config.yaml
model: "image inpainting model"
dataset: "renderings of 100 made-up gadgets, each built of a few solids, in any pose"
train_examples: 195000
image_size: 32
crop_scale_min: 0.8
horizontal_flip: false
task: "inpainting"
loss: "l1"
arch: "edsr"
norm: "none"
activation: "leaky_relu"
padding_mode: "reflect"
depths: [16]
kernel_size: 3
stem: "deep"
widths: [96]
residual_scale: 0.2
init: "kaiming_normal"
residual_init: "none"
optimizer: "soap"
beta2: 0.95
lr: 0.0025
beta1: 0.9
shampoo_beta: 0.95
eps: 1e-08
precondition_frequency: 20
max_precond_dim: 1536
merge_dims: true
one_sided: false
adamw_lr_other_params: 0.0019
grad_clip: 5.0
steps: 24000
batch_size: 64
epochs: 7.9
lr_schedule: "wsd"
decay_fraction: 0.4
final_lr_fraction: 0
warmup_steps: 720
weight_decay: 0.2
adamw_weight_decay_other_params: 0.05
Rows from block 12 of a small image inpainting model, named by matrix and row number. Rows with one number belong to one channel. Each number is 128 + 32 x the weight over its row's rms, rounded and kept within 0 to 255. All counts start at 0. Numbers have three digits each.
After each channel's rows are labels from the 100 images, of 14976, where the channel reaches its highest value: "top examples" is what is common among them. Only what is clearly more common there than usual is listed. The data: renderings of 100 made-up gadgets, each built of a few solids, in any pose. In brackets: how many of the 100.
# convs0: first 3x3 conv (model.blocks.12.convs.0.weight, 96x96x3x3, each kernel summed), inputs 0-95
# convs1: second 3x3 conv (model.blocks.12.convs.1.weight, 96x96x3x3, transposed, each kernel summed), outputs 0-95

convs0.24:128105111152115179123101144130217103126127118151144136149120179094194144115123089121181147158127172152155100123143096135122085144140087176119184188126125107109094153093151133044128143145163095161129078096171118151074123135170125128023165097128129134112142133162119138151057158146134097164
convs1.24:113079121076135106153141118111118139148163156075164144159145101136122059146155109182062083125156177126114149123094143121180148146137100123202179123233115105106184124106101160098097064088121140189134125138156126143128127082098125150204130137077100118118116103125174114091138140135122101149
top examples: white (28)

convs0.64:085115221092119094098118103117142157153105115133141120170111089127205078102170130167108152157129132076144100149093103196095105122158112163170088104123137121138152122103123116125133072074106110111087072172042149134177142106153172148136190121182076135146130136124158155130108141091139142100
convs1.64:116149058139127227162133135106107165116137101120143117127095140110018191148118116082129116090149082110097119150113121131126104106124130109145087092125118140129085119088123134148126161137151112165076172127135114109003089141116063135086126180088146137115072110142108140146146119141121110136
top examples: glossy (79)

convs0.7:105152087095124040135093101088178113126094169201086116131101108131056109095137118124141133158162155068150174156058066151105151120109117181137150142072121131125180123131128080122089101100189113131069171106116139145139118135125140105154130133111172135096107118153118168197091103127152158134
convs1.7:164104073168146064059188128132115125059122139122096148134113144129125121172081159136104116135098091173086134112144131080163105155078156090089141084079137130202091109064105107130089173138094091099081098116091133172130136130129166172095102163088091146177160104105112108096112113152120108140
top examples: yellow (45)

convs0.34:139145153089121137162106141123132168154150055147152128092063071131127083098140087125105117072121188119137140109124145175177109063121148078089184101136137140161128178127211098092160130182156163115110182107060126177131115097179134111116121174093149161157117125119147086143129135165115158156
convs1.34:162140188092209124142151139091099041063086118054143109141232128147128143139111134081085147132081112105166140137092150134158132125179170136144136145123171132082106126150117127154163115132124141116089087106145081134113104153173179166199109127149102138126164128092112104158099135150138124138
top examples: metallic (64)

convs0.65:092167150075081147126130086101128140133117118100108118174154108119088112191140124135123104100143112123168121177124106154091092118161113129157026121108138110099158082101103000130113124170096137132113163165106130139150092131123113189162083129171100093103113118170151144110163133110107176166
convs1.65:116139118121118127128126151129129130122129118135145139097133144130193200071102132108147255165120140092100132106100153097147073124102163104107124120136126127130089134136131219096127131061156118150142091088112143091170185112102138164093158119143158119166092115102157118131084134121144019130
top examples: glossy (67)

convs0.0:139129174109118223137124090139197176105131138160154161112155112148154156095113090135120096139123196181143086114110117154103155168106078177140153157113113115113144091063104130077141147142177079128103057102142129166081120133193110104095141108123141129148122142181110152160082167154149067132
convs1.0:115094114109138069143100127068141120135140126125171123117195121112171115136147121111112127096110063122151151157153108101116092120123121074137157112208124091118149140156182132136097081152157177188139160126195114075120103101105132125115112127125064122118122155091255157134135144099125122108
top examples: teal (31)

convs0.84:120092113130112040147195140124112112150129170158097218127137104142122117076146165107138092093117062160131161136102178135169099052117148157127143071126098129123114110134082165157129138129070093145072102074148124140083121153116142131119106152109142073145099087090068090136147174140158112107
convs1.84:137116087169129080045133161105168121130116162135136107101100159130135131054098135106121144157154167103039100096138117079134089157123126152104119170120174154141114100079194100121099086131203139115098147145118155131132124148167133135104129143116116172181108152185171152204089094123086127170
top examples: blue (51)

convs0.61:134069101082137169078082169140113075101140213138107172109163115112076130077168130146107105119112101102157139136094145051179125108086146118116180151140140090123073159150140147134169154183101167161101121099121124111142116140111181117089087106076117172128073165126084104127148168100154117096
convs1.61:160185130158117059153124156136093141149104077155113116115144153180143134037111215104086117100122135180093120137163141167140110100180149117135188091135169128110088103188121061135117177107108128137089097085089128121148109128176139150093096121055121106125183144140139135134107115128143134176
top examples: yellow (69)

convs0.47:134148101157150146106096113081061136121199122115084174146194139142139098146124101093101127137143108110121079149149074139191177100098169176141081130138122067157155111143155117172158136039143181130125108152081102127138123115169151145133135110117097128066112152098131125132139147168120082038
convs1.47:125197109132075112037124148152153145140139103155090146131080083131108127131105128138090137174176062119131105138100089091139155107115128130192120223110133153126135110117119156132129141104127125101135137174149120104127170129087162169120163113124166161167102237131096158064120121136099179158
top examples: red (37)

convs0.62:108121102084138131143107166139126075169139133201153093121206188173102137113164093104097099128191094136174119119136113152142128132143113183095188116136069111127111185170130151103133110104049156092099099147084181127147149132061111136112115151126092133135104134118105135181119187104174118084
convs1.62:138169133176088109124152172101184133064195119199133161142019141099139123139109153080081116124145120126157136137106165109130134184138103143146120163096144141145126150094098114146135127122096127140120140103127095107107173119093129063193171129145121123161120238141113093108131093079145128153
top examples: yellow (41)

convs0.93:148167170112068126122114107137108089120162084112117160131110179127124120148129126117094127169106178116094119120094101132171180000109096027106111117146204128129134114136125097160160148092153130133140128131062157146116099109124125147144160103129121149116088092171212127146116115138109101115
convs1.93:144126071139168118100126112074116142149088108101055152125181018141119135123123130167153135086088092159101109116115135094121148113135091080147099147173097117119125111093156175108098097135219132131163183114173112118129146118119184129083083177142146106107134059144104118163109182150118127154
top examples: purple (30)

convs0.78:153105110120132146115219139067125101147122138160092116140173111124106125135196128131094053193119128188106140152140142074152109088061152169129103088064152122165146160112113103160157114147110109144124128108143125087114117122124173174151057113059084126151140104111147168098167129096177159103
convs1.78:155167127152143067160183142180116219099115126171136159153119145149187139103129127127162255111124182119133170147159115110133150123108145155110124145122184119133085084156124119139122162094128161141155084085041116142086127118153120118106134125088122108137144112163127097151116143173123122106
top examples: red (68)

convs0.88:138133119116175123103121104102122107102128188168107178087127050141158147183101115189113141147128092111123128141083113088127167161140126161171063062078141139177156099076112101071118108114146165093040144115106125183117126082160157122128141142056150153107079156112129107112125101138153153102
convs1.88:142040115103112137160178174133086126100143126141170095082119197140100145156098127128145136097071175080170143126128172123155099100097116145076166167073135103102118137115150102112152181110162124113042140115113144111100140164181129090052149149095151110140131127109095173186103122174122114099
top examples: green (64)

convs0.94:121163051129157118097144105040144109149127097117062156109176109151163101127118193122114147150098123097111109101127123102093126151061123136139123071094080177100163124109085107132147110106129137121114150099093139179136147137176134146174133109057178079068108108077149105121101059120159123160
convs1.94:182078140156178124113126121177135117128149170146168174158115135135036160137122111134131080156133127209150151079129120126104127141091123142132153158082111130133145158103157094103134143099193137122133136110167145144155137153096139187053072156129107150204092149176073130160110122136105206119
top examples: green (71)

convs0.75:162136132111192175127150078149148171100148165144185146105123130161082129127116089134131134115124146119096065144081081111114181150136125120093117065098087115134148118139053119189098119087157118154118038157078078154111122110183137104105160101127095123103126157166122164160055114086153128102
convs1.75:137107085080160157088113135116083116155108099093118092114168116065119111158126134168139100117143101071118153147146152130181166107160029102130138134121155131136068101109176131108124108205104149143086195112154165101147097153095061127147114151114162167096083133069147150097142105128097097076
top examples: yellow (30)

convs0.18:114134153119187107157129163164071185139109146047091133106132138108102091129159133106130131122155114129127137130137141095157114167114159080144140104113110109114137150134157147240150000114144114127137193123142129090120077124123108200171126132118130178181118106146088129086149125137151133099
convs1.18:114066074102055139133121147067125102098117052116125124127126106161128136156185095124142141160101091121152074143065111146117180094114109123117125088123132123083142085159122139088089138163154110172107077115099120104113131091097119254130132132160182105134136165140087147126106099108129167159
top examples: black (30)

convs0.19:123091121063128103131162130120075157124172082115126087081157123105115119187116096128122117117073125144109129094093074199061157147098127150106168102194111131134085151112126130103130081148171073142121181156135070119117162088145130127201093138129086115147074111140093120160169109121204115122
convs1.19:116109135183134137133096130137158118137090168123134161130096111170166112052111166096151112104144131134061138091168154079173135131126137097141170138062162110128161123106143106178106133093083116108150087050089152135126102142112140137032161158112120134092211121131118120087091135130042137130
top examples: glossy (73)

convs0.20:146126148151129149118100130125112168188115117156109156126095139198149105115146142084097104158152114128148124131115124160187154150091155143124153102135056079084137092079044129118249149162134094095130107144177120118134089124169126094093151117145167128083085116143131187063115125079131122145
convs1.20:120098112160104124137144134163108157084143081172158152125178144127125209130133141149077154149134127137235144127100097126106105155141124148122110105106084110205141154134139097176151133104134171105102147184157086142134139128126099126120130148143097153126144242109204089078140106177125149155
top examples: teal (34)

convs0.36:118127134100109136081132119121121135125086122119111122156146131120135129000158132130121140122133124129130116154120121106116053155143134123172189134139139121130085145111118222121129141152208124133122146140096129130117118123133131095120190118133180153129117117081048122129141098071153121137
convs1.36:132131135152134150193118098107130136141158148136137144073143119108146130255082145138126111135131118115166129088129134145137147132111120118098148128123108127135194147125147001110133117096002130124134081121140129145140136127123113134158130129144110110110099157148129141122091098125106119122
top examples: glossy (61)

convs0.42:089140154085119092190153118146152129125136138071190140154168099083193153052113112130088130123156091081156083166129107114125084174137111092141070143096092116116118103075110169180125090126140122155098117175092131103110111126126148122091157134194137114206161102119113114111116146050088117114
convs1.42:117126079141122188098089096072108139163099093180087141155103122165039119158144116124136119128106138172101147069133141158123115126140161120150097087181179163135091153149144084081135173077150092057125137074136113131127124104070088129171131081122114146084084088120144150124124102160170071109
top examples: glossy (75)

convs0.83:139160154106167129138194177108095165167202113100093183085048069121119107110151140125099117127107093066133106134117137187149138099150139092144115143149213102127130121149165106118129109068105191124118129151077122117155154141142103132131143176140112147108069117120132061188125139180109113103
convs1.83:145186156156145119126113106075082122129144114158101141131188047131106131120125110156117129139124122115113075127127212106140145075125089069148130171111069115132137115178133138117112112089119086124168153112145130094088203112134227096127161129132143124129113160120096151229128124073103130146
top examples: orange (28); yellow (25)

convs0.90:106170092074175137118113153108079126136145120161195156137098076187147158120101163103094101068094086157110101141099105127196137081173094138066103136114165093115129122183127160106078143115131188127091142123134144145101133102154116170128135100141116139116101127154213129225111127088121125124
convs1.90:131158161109134132095080129159176069169116138069168107133121130111124088055105112128104119114122164138120163109145145132111142175129119166152101111159083147116127141151139160172193106066213107199121133089180098155118115138104105090138102180103101083151122057166102173196128110146112118140
top examples: purple (33)

convs0.43:120123100119168114133120185114186146099118164154134149144139158118148061138106079174119146118126102147088147147093112103143146087078171137177116132101092105148120122094142139196202106144169189129147105107107103101133139104072155103109137176166110055145124135232108150078133104175161108155
convs1.43:068165096135019130059145106129129123079077103120144149121046098169111171092116129111111148210143112121072096111113091127095117144122136136091100169158100098129116121100100183157122124126201118134142146143131131088123177083105120112131111165153116156142126093160175060122098124102116122140
top examples: purple (31)

convs0.40:141125134075144122161131103121184108109093120089150096139147145127213139133097101173101133136114114099105109124088085154100089169119159156112072145125144138123142110113136139130148118114157172161059131111069121072103132092129105153121190151154115089214143100102155145121192130059061182181
convs1.40:099085130197120151049117156114107148124180161167158136119063134109016116111146141085147186132171152136159116162164122100144129132121095137137151126116127092139066113119165086133144101115076108099108116174171145156151138152130134108113120132098122156083069146142091105103065126146166075073
top examples: glossy (74)

convs0.50:101140221166140117149158157185091192102119170128149170095165059173105147103095147114122122144081097105125091104135085201141182164104093197109131108132114053128141115130125138092121092140121071119072106094116095110094158128098098115138158091148171124128112101144131115131127095091143082110
convs1.50:101109104138099140089133065124145120169129113106110078144131184083121091142096114167150053174196089130143165118136172116099162172135103097115127149083099130146115091093123126166200157155165146157091158212134131124121094119164145131085116084102141117110188187082125178123140109151123176093
top examples: green (31)

convs0.69:127176114155158157106118103165119077121183154131118124115083118128127118156129104149150144140157048074109141118134123147179122084159116158142104182107128104111138161164123155081110045060132174103185107142132122138175205099094179124152183118108124110122114182082101110181110096090106075125
convs1.69:111206094106106147158115105138148133125157136093139133142154130128097107154156119135141105197109133131153178080107135140121141114113087128115145151069079116111187100116144147113115095190188103134242113117144109126096137142108093126096102134121172125138096088162045161061143069132088133177
top examples: orange (31); yellow (29)

convs0.39:110076164082074130134123133144081089072180118100097118149098131108090123109103090095107176072150074129155104120096162197169136188100119130166091133108101078097142128080111130108111106104125177124121149131062157131186144093121078130097170088150119141188113137127190119125138181097151116092
convs1.39:141101062127149128084142120104180101156097150124118120113171180156242130144113137148102106158134191120129166114125082066109085125106141167117131097159157149191096118119148124152119104159135108121137091120131104127029127137156200141147124183105134149081108128109149148109113139110102172198
top examples: glossy (63)

convs0.71:140112123150144183085206167164107141187149118090141127117152123148110143133109143109086114156148079065114160149059169162148154148130163163128116146102145118100146120092122102136149116075115078121031124139074109147072170103156123174121169139126065112113135074095138092182163113093135085113
convs1.71:103101165138148107188120150153178176141078121115135107110138144177159087101112139118178054121136158148129136104186151130141130123145151156086216145091091129153123129189131082135172172130103198136116085112157163068083090139116130156083115129085167152048132140115129175138109121154115132084
top examples: green (44)

convs0.91:171174124093202162162188125095086200066105116136149135148153119115084155114151120131100094082117124107144127137113137124179129149152096122097127104117094116106131147214151139086105116085153180091136113136120149117106087125101099110137151105121152117075139150124109181255125127102150129103
convs1.91:103185161112118111206132187094135114145205151131156130133073130089222084138126105103154178191145158153125121108133135126084093146129128171100100120103139174119148153200073132108127146063059119143143168087103134123120174095137118113159128152109100114146111141126073138176114126106139107149
top examples: orange (31)

convs0.51:150197224079171110123117127139123115141089115090083092102152150207137125117158145100101113074166153117108082127078113123119121105152090103073118067099149128145182154188151112114088138065146136126136166087128093178131112131128084124125083110115152171147106114172177136096138136133114144185
convs1.51:152134082123170122126101123090139102118158109103182127102130141182122080088142136134173134145054169173080148095136144122148123151151130108126085129159116153077118136125116158138096121179230136116149104084159090122116136110184124150139124180111111138115177066222118112176082145169112081162
top examples: blue (26)

convs0.9:161190138137157062141094138147115144129118177094092033089174139146106087130144093142161101131139146125089134126154139136149140123108141085154125092114111100119115166196100149177135053179128131148071170142160096107115068086120168200154129123153132148140146155131140109069149101122124206127
convs1.9:121065134054110111135161093160099128128165105087125193115116105070089134128158101095136127117154149098173184123092099082109152127142070140102091118107125086177132105093077178118124115065138116140102093081102132152107134143114087218136184154133179148170142075097133138115148145127177101142
top examples: black (34)

convs0.33:132130119144138117111056118085097097188159086146079189119064094125121115158119084088115108168135146131177146149120079160180157120130139101157140128124127093177131106106162133173200096124142136086107122158136121132128163080105193156111128165136139152109107077034111104057114172144158126147
convs1.33:155100100153082142146185070125112168114151102109075143126133081102138109187145120190099100119162102162190073104115123117066148057103162052110101110120068126140155113107139120185088131105105081159146158144121101135115119154090167165106169107128191139092101189108125121098142129108161124124
top examples: green (29)

convs0.70:147161170081108123144153095116084141154130101192162140079117123234149143075098152143087100130165108123181122154131120134123135115128119147077191171096107060131121132118142068083153104124165180155102128129105078097123126177194106110106136129156158089109123101173139164163113087180150140108
convs1.70:187195145138199091144068143123217143109101096156185124128196147112145157176134159075106123119117106142184115163132120133220114163125115138148137153128131118102145181138147130138194160121144170170166139151168075113129109153143109170118114117115107189147142130104125100173160144088133134109
top examples: white (25)